{
  "dataset": "drum patterns on synthesised drum kits",
  "eps": 1e-08,
  "adamw_lr_other_params": 0.00089,
  "weight_decay": 0.0
}
Rows from block 7 of a small sound classifier, named by matrix and row number. Rows with one number belong to one channel. Each number is 128 + 24 x the weight over its row's rms, rounded and kept within 0 to 255. All counts start at 0. Numbers have three digits each.
Before each channel's rows are labels from the 100 clips, of 14976, where the channel reaches its highest value: "loudest band" is the band of the loudest frequency at the time of the peak; "top examples" is what is common among them. Only what is clearly more common there than usual is listed. The data: drum patterns on synthesised drum kits.
# convs0: first width-5 conv (model.blocks.7.convs.0.weight, 192x192x5, each kernel summed), inputs 0-95
# convs1: second width-5 conv (model.blocks.7.convs.1.weight, 192x192x5, transposed, each kernel summed), outputs 0-95

loudest band: 4000 to 8000 Hz
top examples: shuffle; random hits
convs0.79:087119106114137144106127145100135133124091134137135145168127085170128127141101123152088131148103122138145165128121130142128117137146097142088109093094119135145160120117129106144132145098134150160123156088127180122125119099132145143124129104151130140129155146135075111149133128134159118120
convs1.79:121128104146119125123139094092155099112128093125122107126121145127122100102159126106113131147114122147132142115114128089102142124098128157128132143148149129144132166161115163110119124126118121117173144122129144140152116177126151143134110143159102077151116159118098150175096140125124101143

loudest band: 1000 to 2000 Hz
top examples: rimshot; march
convs0.163:105151109140112144162132147127143148137133127080112080167122086138096059110149112115140114138088107140098114172139120119133161118197131133120122112123142135139148159091135107164152179138169184112136163089143127109167120126129105146148115182121127092175102173162160099115152147100116115129
convs1.163:166132147135112103115139103101130103108123066124099120084164123132160096127111091083089150148157110144118159113165158088139095102162080122100100104107121114158102140124114118144111098120109136133102162116106146155114107120134155134096104122125133148096122128101094148134147125140138125104

loudest band: 4000 to 8000 Hz
top examples: tempo: 70 to 80 bpm; one drop
convs0.140:117109109132155145103150165107156131082087095143164126125103092114145125111101177153163154121122165135100139117138157115137139067120165136098119123149131154150146112160080137163128144146133157148138128125126098112129115122131103132173135124117127151117132121119142149135139137145122113154
convs1.140:123158115118138102135094126148130093139145112146086129151115114103125105169165111161141096180123103142150183138090129143117087162166125109099132111155133142090142162101114121122101158159171108092102108153132082162152115175172152130123105125115129144121123138139107125174109149117112129159

loudest band: 1000 to 2000 Hz
top examples: reverberation; text has "reverberant"; dembow; breakbeat
convs0.177:110134133122141120079123096144078115161131108116115139140124124151107166158119097147110121155120195098126136152130142157087111171146099095118115111140113148104096152152084122166122095148159060117117157139145088100137195138161176143124116125126146119094107142130089102091116154154107125104
convs1.177:163158113078137154140114117132172128136159112150109122114147116171111118162100118145140099115143134099094092152076125076094134158096140120122124148103141145094098163110164123132128117190131121138121141116117132091125112081148118109091067110148113140123094131158142138113129123103153161171

loudest band: 4000 to 8000 Hz
top examples: thin (high-pass); tempo: 150 to 160 bpm
convs0.69:102102114119109134128149148152104136131125128099167180148167133122172092135064138088102136152119098170133129131116125125105111110142148121109103147108123095078102142127145102133108126137143105123141087112106095180136151161134121118133112127127140106148144121115100157124148149138104130109
convs1.69:134099127152142112156162129095115141159173131141126099103153135096125109103148131124111099106092064165076149121136141186142125086103111127144100139152084176098117140082126118128115148132178111118152112091145110116109128167143127149144115133141118147119142142100118149135105156109100142105

loudest band: 1000 to 2000 Hz
top examples: clipping; tempo: 70 to 80 bpm; text has "clipped"
convs0.113:143116114113108104142163123137115138147124091149138096134158099147144178165125127099144105127129134173167132136158131091156151135138127119131136111130139126100121115066124107118077119152089076120101117141146137117160131195137139173107119090151143118124153155134114141135132157172122135125
convs1.113:152120118166164172107139145087112121126132124074139174121110119104122120125173137121141136107121146142154099128103138117135141189149134169094145108135146083105109132131101092121098166123118143056131151147080133166103120094168105143121125127129121150159095140144141144121118141125157087147

loudest band: 4000 to 8000 Hz
top examples: tempo: 80 to 90 bpm; waltz; tempo: 70 to 80 bpm
convs0.171:140189140154092143081102101109141157104107116129122137186124123131115147142161106132134095092119154179139129107107146147100155131122160133112142131131142114081111091124129102122148173175137123169113118117095129142134116160104089054139134124126084141147137117130122095152146145123146127139
convs1.171:153074123148133138134126168095143151133128108113149118165104122129153161172130115112092112102113116109113155141126098134147135157119127129129110146092125091131113144115112142181105091074151111093147145123144146129133117140070096167116084156142122118107105143148127121157106124101139147098

loudest band: 4000 to 8000 Hz
top examples: tempo: 100 to 110 bpm; waltz
convs0.153:127164110141140135123126128118125159107146161137142157151154125131127131125150118152138101092141144122129131117113101154081117133123124126162164088095118103136092134171169118154171095142135132138120079122097165145109135114165107083142107185092129135160126134109095169140125121093084120139
convs1.153:143120115117129140130116129110121097100120161125145159113159154155120182111113113115095164122185152120128101111116155163130125130148114093132119137131140093137127109122151137118136099141152131154150137144113140136083151114131083151150115142119153111078100130100142067120151136130128107110

loudest band: 4000 to 8000 Hz
top examples: waltz
convs0.30:087123149110129135117121151200105112160124130120114177127170111115124114105111084112131158106185117124166108153135136100120156133153082112083099084145088163109104113157142126156134139125143114127087110104121141141113106100146116123155148107109127118171160123129084119121076118120150127110
convs1.30:126133093191156149124137130119123076118146125131162137157217082143164111107109169121165109148137141107126112114090131153103183130155155094144165114129133120107135094115116134147128109119128079140091183087118125147106150122132097124102162153112141092164161135140111128118127126098125144149

loudest band: 4000 to 8000 Hz
top examples: closed hi-hat; shuffle; tempo: 70 to 80 bpm; muffled (low-pass)
convs0.52:127134118163106145108181143140161161110108079074096155136144142143123133145098145138158147110116108148134126173113139095123096098074115136128137099090125115058142130114122098146170158127140113160162106096126133126151102149127148129147111094111155096114136125072104131121121109120134104117
convs1.52:141093087140128144117135125074152068133136095107137168107145112146122088126106114157183140100155139126127124105122148078174141084145115128115152157111150172131148129102114102107132160136092143167129155172131132123127107112147109102113130139132147115115126109122116151083145145148120108155

loudest band: 1000 to 2000 Hz
top examples: rimshot; march
convs0.101:139146149174144069123116135145100104151142086103141162116133137099127129120129076137131122115140122111153171111157142159173156143130108127096127101125111087132127105140113128124160118130145133106141091153110113146117123116120079087145160154095134108151173135134153101199134116132134153117
convs1.101:134136151121170110109129155102089139133134086140126100100139136111110098112157125159094114100120100140118158108129130130138121125163082112169137079162114115164107105104146146136157114114156138111127162144122115128065088096113132141102090135102142136142118104154123111089112100121071116135

loudest band: 4000 to 8000 Hz
top examples: thin (high-pass); dembow; breakbeat
convs0.74:139107140107151111167170109170170134136116140131140092115114061129151166103153131140121130131128117145107167161120162111149084151157147121133097088088143098140100131138102114136165127133177148145115113105126111119118085108121112115101137167165132108137131136130132102130121061143155109157
convs1.74:156149133111143154128097134060149162117136154131110111121119161137143108136142041129130135132132139145133168106146135157145144167117100092120106149130150086113123132095128121090139133134090082160123141106121162103157145107151118135137088156123110203157157152122143111119138128112137149156

loudest band: 4000 to 8000 Hz
top examples: waltz; tempo: 160 to 170 bpm
convs0.50:139141142155119173138141169125154097125152146149096126142164115145116128126146098140127100081101119164148151127121126164126110158115170111135115169116110130130106137130120107150128103124156117112110134117086107133111149143160145101142090096112115072132137115162120150105059155107095131173
convs1.50:085097154118124198108136210157117089120124095096162140155135125113138103133133116127143115068119091122091115163096146122132125158084128125147134136145135158106111115130090144155098135156166125131142166120133141190116104136123107131119121140118136108135111121161133164080147117116144108173

loudest band: 1000 to 2000 Hz
top examples: clap; tempo: 70 to 80 bpm; thin (high-pass)
convs0.92:128135086083086132089161113098142146138113128117139125098091151133118099131139131105149130109106066114125122173114150132167145114152172096095168167123119155116143139105112124176179135141160133085158109136137165131077113117141139121136148111145136071167145145164131102140114142124110105118
convs1.92:101107124111113157128106147128123150185119131117092113089099152149085122163153115161208112132132124096119129133140142153115145075099151084078197130120123112145152142127128131136123123146142163190148135120111151104135167085146107098117128169141146125121131152153145114115136128078135147148

loudest band: 2000 to 4000 Hz
top examples: four on the floor; one drop
convs0.7:124145124094136168164116111104141147136122119128140106122131127090163177161129090149105126108118108165111133121123142119117168143122093140103136112171090103152155106140134134116107129150107125115079161139054141119144125150099104115154119107140153136175135142087150148165084156135125131153
convs1.7:154147124108133117121152133121131109114111132127116133137133105112141112077147101148146097151119135098094128139148123156147149085114138088127088151113178123119139156177103114131146113120107119111144107138123121142116100120142141145104132177133119088128151132121166088156148139118159109155

loudest band: 1000 to 2000 Hz
top examples: rimshot; tempo: 80 to 90 bpm
convs0.43:128151138136110150131096131126097124137133147124175149103133114132133063104102136150118156108096132115115159096126114139121127129159162080138100129139101150173154118102106126115106148105160181122111117144173108136151130150169135117124174129173141108155129145095170137105094142108142136119
convs1.43:104160156114141123154188180136107115130160104138124111122121092182116128123122176114072151139141156135156130136149138118072101114135088105179136122114120137144155129100076145124101113118120113152115160131143138165160142203087166136152118110085152140106148119114083173083117118140104140142

loudest band: 4000 to 8000 Hz
top examples: thin (high-pass); one drop
convs0.141:123130148138135161145155122139108166150153091094106147120123097117112127150121130168110141148090138139100175146075148138137119148164158087152151098123147121078173134114130118157088132167163091111140124150091077065143120079127123159167135130127125128173141186099138119139112141103146131146
convs1.141:139129109128121160145118132087173140132108140091110151116141127107104135081125136155154143153168107103129129115147160112124168127116136169156143113120171113213136144102147148122135135145125136144159150129153142095137124123102124165143124159116091153088111164187140101143084121141112114109

loudest band: 4000 to 8000 Hz; 2000 to 4000 Hz
top examples: ride cymbal; four on the floor
convs0.70:133149105071121142097137115117153156092121111111155126152187130096092126127139096102131111104166135164114120118103093142128119164152140100153178149146124099109127098137144111068102158138113162125110143109117118134122097121126137127173119145138096193128127111099110154124105122123132120140
convs1.70:100144148115144122143146124117114087113061105154164132135169143148148121158133137122138107137152069132124150137171092149157127143115144082156120127082162135095100160123127119167099109109116117130143161137147126132163118141117114178132074133143141132114141115129117134118142128146150130120

loudest band: 4000 to 8000 Hz
top examples: bossa nova; tempo: 140 to 150 bpm; thin (high-pass)
convs0.114:132097169128084166180118142145144147148126128116159123116107124111114147171108131117152104145144114142114095130164161151122146082102126122151124104113154062131144145137157138126069116123125148148113124085110152087143099077144103088136114111121137154136140106155128096133147117106140145058
convs1.114:080154126113134125131115140125123134112113104143122165108095156128117134108136122129151102113098169117141128097112115155128134086138111127183118113146123179113116118112147153120119124095095123106136152092119148102141130183135141161113131111149145177132120149122115164181101167110111102137

loudest band: 1000 to 2000 Hz
top examples: reverberation; text has "reverberant"; text has "room"; clap
convs0.28:133127118104137140113142112107111172109099197140089133058135103129133124109148122106134158110137137144132148140158166154177149134156125070123153135139077121158137123120152105172119122126117124146162128181115114156154091119137119157090121140164132119117144136145134084133139114128112108156
convs1.28:080146107153129124120118139143123135126106148102109113091114147095170158120144105127131074187132128080127133120085125092149081139131166169126125148122141186135115147117158123147174112148160105111136160170176109110130135153138147128164145121104143119122110113129168131139159134098133102114

loudest band: 4000 to 8000 Hz
top examples: closed hi-hat
convs0.2:157086109178159119120145131131158131143104112134133154107113078140150103113078144097124097138136114149132124154128105118145138093127145127135104146134124164180102127104110147117134100138104086137127126098143131103136092139136134140160130136148112126125112122122063144136134153108139107140
convs1.2:118133120141133125140100103104135129136131173126154096168136117108151112112131159168158132127082101106144160120119101136138190130115103135143157154118148090138124080129143173165115094139167180120080099132147177148069141117102107114109143104141123198080108133124132118119098096120124116068

loudest band: 4000 to 8000 Hz
top examples: rock beat; waltz
convs0.10:102132160137137093139172115144140132146108135110126143161104127120144147130158162109109106133135144156146172105113107152142168150141147107121094148150142084154096112104144134133126110110124133150123091056103128143120137118122150149145121150156150139135123138116156134118097115165128140136
convs1.10:106125130175139125126159151104109129129162115108112094126122177098144096130128158170153136151140129086151130120129114100107183091143195086158064129117140140147165151108114084121117111125127108096113133152150077145146085143119162113120165130172164117145148117125126085135128157135116145147

loudest band: 4000 to 8000 Hz
top examples: reverberation; text has "room"; text has "reverberant"; tempo: 70 to 80 bpm
convs0.61:116090137128133130101118151093142146082127107152131134165145132144153154113124124133118113129124133103097152151124155088119179142140144124156155145152129148138142104134116128158191098130141125071115111084113123136115136108172133153154116116141102135108156151099116111138097086163122170118
convs1.61:100146068131133130162125120125126153134115143142138144152118137139099085095123157121166169146154139176154188138121136126121165124146167156147143095182146079084144148099121109133109137139129132131129135158152096128122128102085146147125140109120094139096089120150139095122132181150163113138

loudest band: 4000 to 8000 Hz
top examples: rimshot
convs0.14:127087136139131124096166164124124134120112106095109121141144106161145128146126134155137099175180126140131116158136104110117160130142079137125154126109161107117170136137125120134135149127143110108152138142097119111110096131124145174136134127088162154121149115197147124114170112114109060156
convs1.14:149146101125091131127144107134180122125119133149185114173096124155156124136138150115156152141120152112119146107138112114100119120133145109125111117148123181123120161127159128142094133158109126162160128168101096156167133142094173136144128109124183120154126120100105119156114128163130161175

loudest band: 4000 to 8000 Hz
top examples: random hits; ride cymbal
convs0.159:129148087088115115162152142157161143142097069115086089146139125102085084124112151107125142105112146124107122097116117146131101123103146126123104114144132142173112141145128101135150114135190126180150115127110135109139126137128108109119143131124127152111171131111121101111090074106180116120
convs1.159:127129156105111097157146141132115135134111156132125139086131134093121138128103106149115128129131136126101112148126179112157145113115117105133083139099160135090134121117145138077114181132135070144135124222106116067135118169108091122159151142136134106101109113133152135134169135140143170141

loudest band: 1000 to 2000 Hz
top examples: march; tempo: 160 to 170 bpm; tempo: 150 to 160 bpm
convs0.176:158158153107141126127087127107159155108125125134106168073115123141194183132081148143106131121136095144089072115106145122092116169126137110150127109122135106140150113145143080146150104119127110152091137125120103165116116093156114152125166141105113123148104139097135107085116148146102120077
convs1.176:126158136112147120080129123163098127168113111091130142122128130133168153103139081118115159136150126103105126150147129059164173098103159136128129142155140111126139106097119131131153106125105112088070124117102130078112113112139120136148125102115092155129125102145108092130101095117150112180

loudest band: 1000 to 2000 Hz
top examples: rimshot; march; thin (high-pass)
convs0.100:158109090137098100143163172134126108101093152091124138120184122084171131119132180099125123087129071144127097150102162141122140137107154124096095106140122128141149142146106081183126116158165156157144128096116135118110146144104161145113121117111174114149102160137147127131088101146138124112
convs1.100:148138137133104108165110091157110106121141110100141130104141122091138146141068081134173122150130123126101162108087117116129148134165118136102105122125137117127116081054105129083113148169100113088126130128117137062145136116117165138157118147127113157163097169125149131108123135144102121105

loudest band: 4000 to 8000 Hz
top examples: thin (high-pass); random hits
convs0.170:096079102119120124129139131127153138137115127119171117117122098120139135153095098116119139135123097112107110116137161138152190113129150095102157125140103131159153100119171110152097101169091134118163135105077094095113143104145125136132120127113156170143148139148134116061110114135152123128
convs1.170:132157132127099140084132120125131127097096095164120079145110144141166134129156128141111109101118105125118136174138099148141141160118166119134077195162120134095162131095146141126128120124120124078128106139090125134150139166105113096122116141147090129139093156090145077169141160146117148101

loudest band: 1000 to 2000 Hz
top examples: rimshot; breakbeat
convs0.142:131123159096097079143158144099182109137129171149141097126135107092114166162128130128073113114097076118106129118156110115117088134120111147088132091110151110117129100117126128163147125129186156170144136127122113130111112088112127101098132118100140105166136157139139085118102102130127123127
convs1.142:183129163149160140125139110138100115107112105116110157096118111095126128065094105113125136130104161080148157128144136140147069131205156115096127161131120159066102108114111127131125133158145116150099166141145109141121141144161147143111140137150128127137116141119132103099108139087087085088

loudest band: 4000 to 8000 Hz
top examples: reverberation; text has "room"; text has "reverberant"; thin (high-pass)
convs0.85:100110109126181106072138130125087111143099142094145076122153095145128110134096169112195135151137146078115134171132114084143178135124148170168125113129101157084133127120109133088149114149076094114135102178125095117108139159141118139131105135139109126117103126133132157118114136161179115125
convs1.85:120118159168126132164114072102141152171117127133129117152112125124096137142151140100094128162168125136122158100147121112102164108096147130099129150145111108136140142099089095104150133129110114113139110160105093099150135104114165181155120152129094135095113152113144101169091176105137162113

loudest band: 4000 to 8000 Hz
top examples: closed hi-hat; tempo: 70 to 80 bpm; random hits
convs0.128:110109151159108133112167156144113146155113104165071136098106144134128121100158085126123126113173141137155149152079140105130149140123116123139110079139141116123106126130147133169129098117129143076112111082108147127157134110141148140137161121155118115147128129128122119109106107143144137133
convs1.128:131124161147132113124103074143169123112146160167125153136119118109134144128109128088113143112144141088117092147146171141133129130133144135081157148099150149140137112124125153144144123149184134112054134120116120110103098076151108133079146143095093157140149122122130113149112107107134109129